From a checkpoint of a small segmentation model: encoder arch poolformer.
Rows from block 13 of the encoder of a small segmentation model, named by matrix and row number. Rows with one number belong to one neuron. Each number is 128 + 32 x the weight over its row's rms, rounded and kept within 0 to 255. All counts start at 0. Numbers have three digits each. After the name is the row's rms in percent of the matrix's.
After each neuron's rows are labels from the 100 images, of 14976, where the neuron reaches its largest size: "top examples" is what is common among them; "peak on" is the class under the peak. Only what is clearly more common there than usual is listed. The data: analogue clock faces.
# gate: MLP gate (encoder.blocks.13.mlp.gate.weight, 768x192), inputs 96-143
# fc1: MLP up (encoder.blocks.13.mlp.fc1.weight, 768x192), inputs 96-143
# fc2: MLP down (encoder.blocks.13.mlp.fc2.weight, 192x768, transposed), outputs 96-143

gate.524 096:097100113101095114166158185171178054159139091079111099144141139170147088136159098151160110152123106152149062108213151170090139085106169102119109
fc1.524 089:126136097125163162086110108127079144120134151151154153145137122145161127125136171113168114168115149093140177136092093089165116197124080142115141
fc2.524 068:106142171111132149129088142121067072157094139116148128122114108178122068116170178123111146163116089228123090158116162163077129188174109102098125
top examples: second hand
peak on: face

gate.166 094:129069082095053111158119128125107173095112135130110160162090132155146144110087119146130106154156151179110148143138107110198111102119158128167126
fc1.166 095:121072129093068115175058132116102177148105112132134090117081083124071114144107120153117141142159135130143113149097134133172108111105120102182170
fc2.166 073:123119070145125127195115131145150118146105106148145157119124089125096160117109126114107089142204126063070148160090069169134154103082117130155104
top examples: four ticks
peak on: face

gate.228 126:101167133109175080117155169122085167113179143105075094158115140100136063134112115162138095108144149142103127088147136066122084140155153094098124
fc1.228 134:140137129153126204176148095163125140112118129130094205054082159108105192088100117090093151098177134083098161115136167129121144098070129140225185
fc2.228 146:168150126170107184116148139143109121098172121142084146075128139099114221117059108126047081088176140014124165142102090105133152086059083150208169
top examples: square case
peak on: backdrop

gate.46 091:132087142184154129163150157137118129173148170155081153110081150130130130082115128080138122096131106131089064141171121072176135108171184155138127
fc1.46 096:159190119077062122042093165175099105118117098150146089155188098101158106136135144162134121165121142116135141121102134196106087149086081094137144
fc2.46 072:113163052126115099031077153123078145037161126132130171164181115111146108140165113153114157170115170221139128146149174135088155110168133121068094
top examples: four ticks
peak on: face

gate.374 078:070099087201174068145145117063122112094157119140161153080117131129122138145139120108148158119134153146081057103120129168113119133096141114088145
fc1.374 086:049133126160132150129178155107133172098168144130105134125107195132154153129101134103102176137155171162104084101101129162144142144116130068087145
fc2.374 051:079182117118171107155124125099100210097137180109129099080125096078087131178038082090126055159160142079141177090087108134102136190082136111128146
top examples: numerals
peak on: face

gate.525 089:114167081110157074127136131120086111127128136125155124188119132148189112149091131157090111122145096165096114109089140078145136121099164117179140
fc1.525 170:141130127138113190185144117180134132117095139140111172058069161116092197064079089098109146113176135107144161106126157145134121078062106117209185
fc2.525 209:168154110163116175127144150135112113097158130129093150076124135106107225110056106140062086086164138029142163148094094105133152079055079142204175
top examples: square case
peak on: backdrop

gate.44 125:126105157169137126095082141102136111106075132111125086157147209188115160139085129112047180115133088054158145102121122126191188093066148126196110
fc1.44 167:138123115136114191186144109181133129121103137151109181053062154105101194070081097092107139111179136113131163108127161139139126080069108123221185
fc2.44 204:169154112162118171129143148137111109095159127128094153080122134105105225111057109141058088089163139031140165147093096104137155083052076143204178
top examples: square case
peak on: backdrop

gate.28 199:119167137097140141094101202124148074128174099095127116160168138087156200181077108166109146104160101087094124112167112085081155082138120126118114
fc1.28 202:132162128126130134098115199135137097140164101089122091170156159075144195151084114168112142091185083081094118123177104097088177094135094120127102
fc2.28 138:141117091124162131186112107128133120114139148129098139188139095146134162166036110126117157136114156032121112168098123069113192093075128131132106
top examples: four ticks
peak on: face

gate.40 138:157099080123162085172111176143103171122154157131142169110094098116108127163228144071151148119130125076122128167125130119081136176121170162104151
fc1.40 167:118123135112142065072104149080127120140156130112146079201182087139156060196180160151145114144086120138120091144132100116128130178196139136047079
fc2.40 208:088100147092142083126113109123142140158098131128164108178136120147149031148199150116198172168094122227116091108166157148119102177202175110052079
top examples: square case
peak on: backdrop

gate.31 098:187195123124157088098124197112140148114076138098129056122174152168138134088123077110134056144122115187092037132125128114149120084116122089129085
fc1.31 099:060081136113099171139149066146094126137167130151150184132100087087107143192133172131125200132141150058170230129146129146124141153154138161123201
fc2.31 085:091110128117159104119135140106122147167106130095133117120140106142140046180128115100154107130102108255088101098195155122154099199117160107067128
top examples: dark face
peak on: face

gate.277 101:127140084102082120133134107157167144131127206151088132070123166102115158168153111116179096148127180097057130137144162136176156145099082131137094
fc1.277 099:156136078156124084089112198121112135122112123154127120098146133154117080143110101131120187121151159125071184161129147156169159118094138195136121
fc2.277 066:126112076195115112094125110155143111092141138191104146113135165146159125105136098138102119167115126033118116138122120093147114119042141108146144
top examples: four ticks
peak on: face

gate.34 131:130113104142111163161110114185148136130118127125167173064156169097066162097111128093110154123079126124127186145097179142174181107120094148166124
fc1.34 131:139110108141093165172151111158150125121094136172137215049081147095116207083116092095114163112154160094121161126110159114149158085073100132202197
fc2.34 158:166139124167130153133141134141110113102162126148096130079123137103108246103054109115056091092171135013128158135096097099142150102056077148208167
top examples: square case
peak on: backdrop

gate.162 127:132138160067149070092133141137115150101152103133115066169155075160111061134140134140213096092125155142124107111178110092098049156147162117077111
fc1.162 144:140122121138107192177136100176135127117099134145117189053064155113103201066088095102109146102175137100116163110133150130138129083051116118218186
fc2.162 181:165152115165120172125140146135112116095160125131094151076123134104109227110058105139061087086165140022130162142098092104136155078053077148206178
top examples: square case
peak on: backdrop

gate.520 167:116179142088199157108151161166129134069125098145175153086156103096141111071142195202151128129110138055171097107118066175111126095125111153113180
fc1.520 162:112137125077207107139168142174075090099117102154158157083158115065107162061107206175155134145120156125121106107101097148110124087095137148064163
fc2.520 110:082160143118146051205161114155127077169091121159129139129116141096113196085119150147135153111097128091136096088067119095140154126074139117181169
top examples: minute hand past 6; minutes: 30 to 34
peak on: face

gate.347 105:139076086178160124154145161070218140150128155163096136087117117129116173126178153140134141124096115120155171113123192153097188094099176147088152
fc1.347 100:123113126086069184162109095136145181091193092102095138088137169105128118100101135072180068143133121119141145135071195099135144076113129153178146
fc2.347 085:141078114153102168171108089165107124121141135149130187101121182125096236083084126111075121090162157005158188183069110105134147097094135149187146
top examples: minute hand past 3; minutes: 15 to 19
peak on: face

gate.37 230:106179158209111107136153064110155101126117149126173157158175068166171118150142115122156170155188121136102135141164099142141120094193115134145200
fc1.37 227:133122070088139142158115159161115180139130072160094091130090173088081131143188149115117049103088172140134119106084130120107114154081139166123082
fc2.37 167:089076159084094045082068118160078115112149135105115132100140160056121098098106131153147100144059118165146116124115149117174127139134149134061062
top examples: four ticks
peak on: face

gate.275 136:143100089177095144177095099127125099130142110137139156086058180067149169149152116106081142144100124084134178160050152121165171131108103144198145
fc1.275 133:151050110146099159153113102157142114132062154156131204055098151135125194095102117104089158087126174133099179122161153147137139069041130145207169
fc2.275 159:162151117160117162119138137138115124103167121144091148080106141103123238103066123137069086103177143018122159133106091107135158067064077143213180
top examples: square case
peak on: backdrop

gate.650 077:050135140120165125121153133093158157090137084141188119134120101170130133123080132158093098164109107122135164131144088092084073146132139128081126
fc1.650 068:155146149145095138083138177125185128130139143151109137092184140050108159108124166082181127047111080144158077123118091185179146098101155088110120
fc2.650 049:129217141175131127042171119132099152104117095132143126163144156114108107140110158112193102155096114212091110109171132157166131138233151120088097
top examples: four ticks
peak on: face

gate.219 074:140125106108173145176134133151109134114180110126171116163147169085086092140120089123060114116114096071128151116081148148131126149140135133167147
fc1.219 075:136116101090097151094144119090132108123058137115090115120105062163134159123163146124101158109106185118107099144176106082192144168101059093153106
fc2.219 052:126118131075145144141109078115208130151099118129159118073103124102106069151186140142096144098085146198131114161083177106130119168177191098126152
top examples: four ticks
peak on: face

gate.633 166:128107114138101133161182144178112137127062170091134146174060153193092145109156146082114124115166151123196145108141088049140135166138165105072095
fc1.633 166:099090122119125108118187162164134147121034142130119143159060171183071171110165128104109121130159152137196164120132084044139108136125164116078108
fc2.633 125:129053120128119139175133147142148126119124106139112084156112153174094142110045138084066102171108141055176130044057060126104137153103098122237077
top examples: second hand
peak on: face

gate.58 086:075093103191143096130083160095119122114133111157163141119085133124172095136105114104112162133137109187129124156131122108195103104078132111161093
fc1.58 090:118155103136123143137085036079094163109174097147179163126092080106107101134095089097106147151115130154131165163148174109177100113142115121145115
fc2.58 060:123128135108159100155183109108166119150088089144127113118127069155138175079102116070105124103148124080132125193041175133115135132117137162176111
top examples: four ticks
peak on: face

gate.679 226:139158143088153154092125184110131097122142049121123095155158088030187164154081167143128114115185148090099086124165139136095140083124155135067174
fc1.679 229:097102097150105102161110087140139160108123211132112178109107120255116091124157095124111155147069140175150177152070144109168100158161096136181075
fc2.679 172:150108160150135127023090089139134126106159147102148125094125162115100145120197122157108137118135140211116132103181132178172095137220120140109156
top examples: four ticks
peak on: face

gate.754 093:131093159074105145084157094132151101134134133142116138120143091088089119080068127144162077083104121140125083150141105134152109115151112112127147
fc1.754 161:122134137125136059079110148082124122134143123115146083199181087130156055192191158152144118132083121146130088152112092109126139171195126140037080
fc2.754 198:092107145093144084127112110121145143159096130125159103175130119143152032148205150113199171162090121237116086108160160148123102171200174108051081
top examples: square case
peak on: backdrop

gate.53 109:136086188105147117176136093117161104203130145147080152126107112090088114113193157109136117081112129125123141153121170148190176185068146183107139
fc1.53 112:151144081132150149075124155114122180082104103115194100158153146135192129135122131146119166172115092136128098135137119093092116089159098092105128
fc2.53 086:128191166120061126053148084139110155108126143079090196140114093119148056184188101168178137149092153197065080144121161147087084166159128096104113
top examples: second hand
peak on: face

gate.287 105:153127099117119140086116145142150065133098147110087104065136148105172117137159145170174108119178136080108099170096102131132105185141153125082092
fc1.287 115:141195143194138088128090071109111161173187143114172098161152117221115092123121124103124130141113111159149129142135126149137141039173085140122105
fc2.287 081:103127125117123097136120082128094133122115096113116136146109131158085048156191198076127083161096133234100100117182108133111092126164161098106082
top examples: second hand
peak on: face

gate.533 166:148156192138132087137071105108143205079144086121133110153134148096203132109138135170072122139108118133157119098143147136111133134158116108120109
fc1.533 162:144119178129138109145075097120142207081171076148120083138140148124216138121112094201081119120067095117156130077131142130116109140151114081135125
fc2.533 117:172118167118160126159143132098115150152098132147153078113158109139122170089065129058073148061122077024154114098115142137114123122085135142231134
top examples: hour 1
peak on: hour hand; minute hand

gate.365 093:166090140110112155126157173081203075139159162126130088106126089139113111112117147055093133136093199129154117165089091106091131110124121126090125
fc1.365 095:126144167151148160135127171078182113164159136151126089137173093138092082058120107059099136160074215132172115180105063121074118113133141121056158
fc2.365 064:080110099140109100142118114156096107121142157080156069090160200126094135076127106137157179107157186103217154166095103124121127144126100187059133
top examples: four ticks
peak on: face

gate.614 189:165133159085145141072112189126144089114149051115158115141169149076159204136103161138123100110170141062089128087174082133079160099110157135071150
fc1.614 188:156154176105158149101136166132150095127147045116148119130157169046173202138112164153129099111164123058106138082151104118071169110124152112095163
fc2.614 135:146150109146158131178158135137137100132102103164115134180090108126156147162077133102123115109147119024161135162072095101098173151034148104154114
top examples: four ticks
peak on: face

gate.448 143:146091158135090170101100086142134102138123130141120126081132131117114154125092174136104130055095101059139154168110100131203158133099104146178123
fc1.448 156:167089103146107168152150116184156145113105139105117209047075168090098187081114117095091137095185115100105178126138145117110145060048097112216185
fc2.448 177:167153118154111169125143133139112121094162117119085135074124137090111229103064109137049070087178140019130155132107104103152146083049083139209173
top examples: square case
peak on: backdrop

gate.634 119:133084076100089163097093101148173120067118089150152167082141152124147161081141130155120143115098131123142185173113167140139150159063075184170120
fc1.634 118:091147155091142072071114136069118143105158120136113056209142098134142042190101129180148106172105136145143112087154089089124103187234124116065086
fc2.634 137:108114137083147103127130120115146143144100139102154111181123110146142010148189138128189179152080113242134096126151154135111121167199167115040080
top examples: square case
peak on: backdrop

gate.556 096:181117078133137093158185113145138139068107081137150139074177131136090138103148106142159204125111116177098123096189128158194132085086169145103121
fc1.556 094:131112155099092162117112129106136140172172156115100104200145119144157131142088194154129130109083105111179104108099090129074116139200079134089112
fc2.556 084:096144126115121069123135146110172138159124145099153085169127127160174044160187143169152161148090131255089101100135177122118132148198167115075107
top examples: numerals
peak on: face

gate.626 124:134111094081155218105082096104150119125155147099168126112080174111193168119079126125131065174123101112131177158117171099139142121113140125163098
fc1.626 141:172122086136162189151063169151089120096153113106131136139127145122183164089101131117124067163140124141153119110131160159146134181121135136160070
fc2.626 113:165094123137128124187127119112175107141137140141162135176149109160156115091084114130149167104173113029129128110097088181105094085056073151216169
top examples: second hand
peak on: face

gate.716 240:123132149150067194156113093194130114153080117139145122083078178124132136107123168029086197144142104057173131134114076134145191114123111173092172
fc1.716 217:100168109118166084088142116056093102095163112124138109166203071154126088146144109228190097117115131206071149126141170132124077149135144124147098
fc2.716 162:135103160111127103133130132082141107112157091142142164146144138172151087148147135057165125142116111221107136088118160145100113140180169101041095
top examples: second hand; square case
peak on: face

gate.419 077:139170138106170087147115174073103148124135150135147101176116181093081154165087135131157085179102107159130146148167114154130134073160156144142142
fc1.419 071:115139142143090100116112066184099059143052136166096147134141123152146121094137103158094148074131176166116103139162177125165102094148138120134124
fc2.419 054:184119155085091154110127180175175120140147083126130129194129135144103081146140108139110133179110171172097112163136114065129142087194193137139102
top examples: numerals
peak on: face

gate.427 083:093119138154070122114142143203126171120127150159078145173128166172145089105108113172127078110109035137125137090110157117111138155168190032092076
fc1.427 085:147157129125159120142140155073106148103060127106168082125149123115114192106166183094111158141133193167085127108165145087151136177050143152132107
fc2.427 053:086147118145116091190117118144112098116124117112181135107100081141165142132176068123112072097136091147144139072116102098114076097174086105149135
top examples: second hand
peak on: face

gate.318 078:085140112074181076148143073152075147166065083108147137080138124147115068116148163130151132160151172098138134042111190172139114182133173129148107
fc1.318 081:079090130090147060131119129196092085152093133070147130077184089193152149135056165134145086146151169098113168078175141122118015155120138125152125
fc2.318 055:079161204124088145114124167155132059084104114116076147110111169122090165098050111136100100169194115060127144090107064157127166155092133130144118
top examples: second hand
peak on: face

gate.443 108:121148144108130138103117135136108157098153112112105106125130107100155111141101143128187094079142129088123113139139131090151091115146135123110135
fc1.443 090:116105139089173056114143160091133144154121161089166073201167105157125070124141110177143137157072099184168072158168068115149091139166157102073091
fc2.443 089:110091137079148068132116120100158138152083131106152106178143107160141041123192122157198156160084103229133084119167135141145099180180179089051085
top examples: square case
peak on: backdrop

gate.559 080:170101145100094128112114140116111102113169148115117145058069133138099113106123122108143111111102189158084128103136129096112129140159162106085126
fc1.559 080:087111143155144095159149133125146111120119114149144065212189151137143136132132118163114190141115090110156174126117148092122107061130120150152137
fc2.559 061:122169163112174081131121147124120155113017151176198121171137119149120071144166149143087159111097115228120105129101146096108140131166167138061131
top examples: second hand
peak on: face

gate.60 087:131071122061153136130168136147104139167134110119132131180069163114111146111152194143135092177181101150174124066105141118122141124159111121115134
fc1.60 084:154187137165127166075074155137112117100156167078113124106112166104092136159135099112139103119127077168111096096155111139137169125138100123146092
fc2.60 059:154146083134146148093118099120116120109074105115117156120079074090106014142210111115135210160111119163112090145111170131136114169238148168130108
top examples: dark face
peak on: face

gate.388 088:142091208151143115125141122188179130156133127153132119058165153118178175137134125133166107141114104073111142130097133126114160133109117194122136
fc1.388 098:132162063118071164116118108054160135107088100114127145111080107161064146120137113099098180106101154086120107163160127098176127097106110105131138
fc2.388 061:150147116100119144050097135083082116158135215105068162109110129080085095120155148156155173145134094199120124205129152148109170096216138154070145
top examples: second hand
peak on: face

gate.120 201:145123144122170129105098198135114144135150077132125102148149132040177129079091155187087101115163105092166100119196149129114112102117139085085080
fc1.120 200:116122115107088147139160060145165095142111179109142157115120145220100099167166133054160138138100153157075128146070101141155151181148111176170161
fc2.120 164:139096138164102141101073158109118104112144155116139150149099154136124083129212146186140104142135144220094170135154108138139095126195141099052122
top examples: four ticks
peak on: face

gate.313 120:105165160102152104113144146131098146096141135132092090174118135117143052143116105210156102111146132116099114130121137075112082156139148112071125
fc1.313 112:141126126159113195173147099151114145105144115151087196043090157110107191101099113087089148107170153091106178116111182132123160107085122146215185
fc2.313 117:159148127174112182126147140155108121106178125148087144079120145105106217120064116117047090094171138019131166142106100111130155087063085153212164
top examples: square case
peak on: backdrop

gate.88 109:106126150157087172087140087103096105117105152128068106113145170120169128088004114171097084095138125152109122102079138117205107110113067117198122
fc1.88 158:135125121132112198169145104182133132119102135137106179056065164113104202061082102099114138114172129105129162106131158140129123078060124116208173
fc2.88 198:164154110162113172126144147135111113097158127126096153080122136109109224111054108140059085089164136022140168147094098106137155079056082148204173
top examples: square case
peak on: backdrop

gate.753 080:132137108111101113122158052139173088189076118129129183149117085144139124122165139084179122126119133205187123132120163154088135136070132066120132
fc1.753 087:203122143110135147111135085132126071144159150137169199131118082149148152102137121079155062136128143175164138164102185124105118189094138148102165
fc2.753 060:169177114152108135150131169145100083135152158168131117109147114130068166114126103168058138077171107000132136159100119132162114101078148120208139
top examples: second hand
peak on: face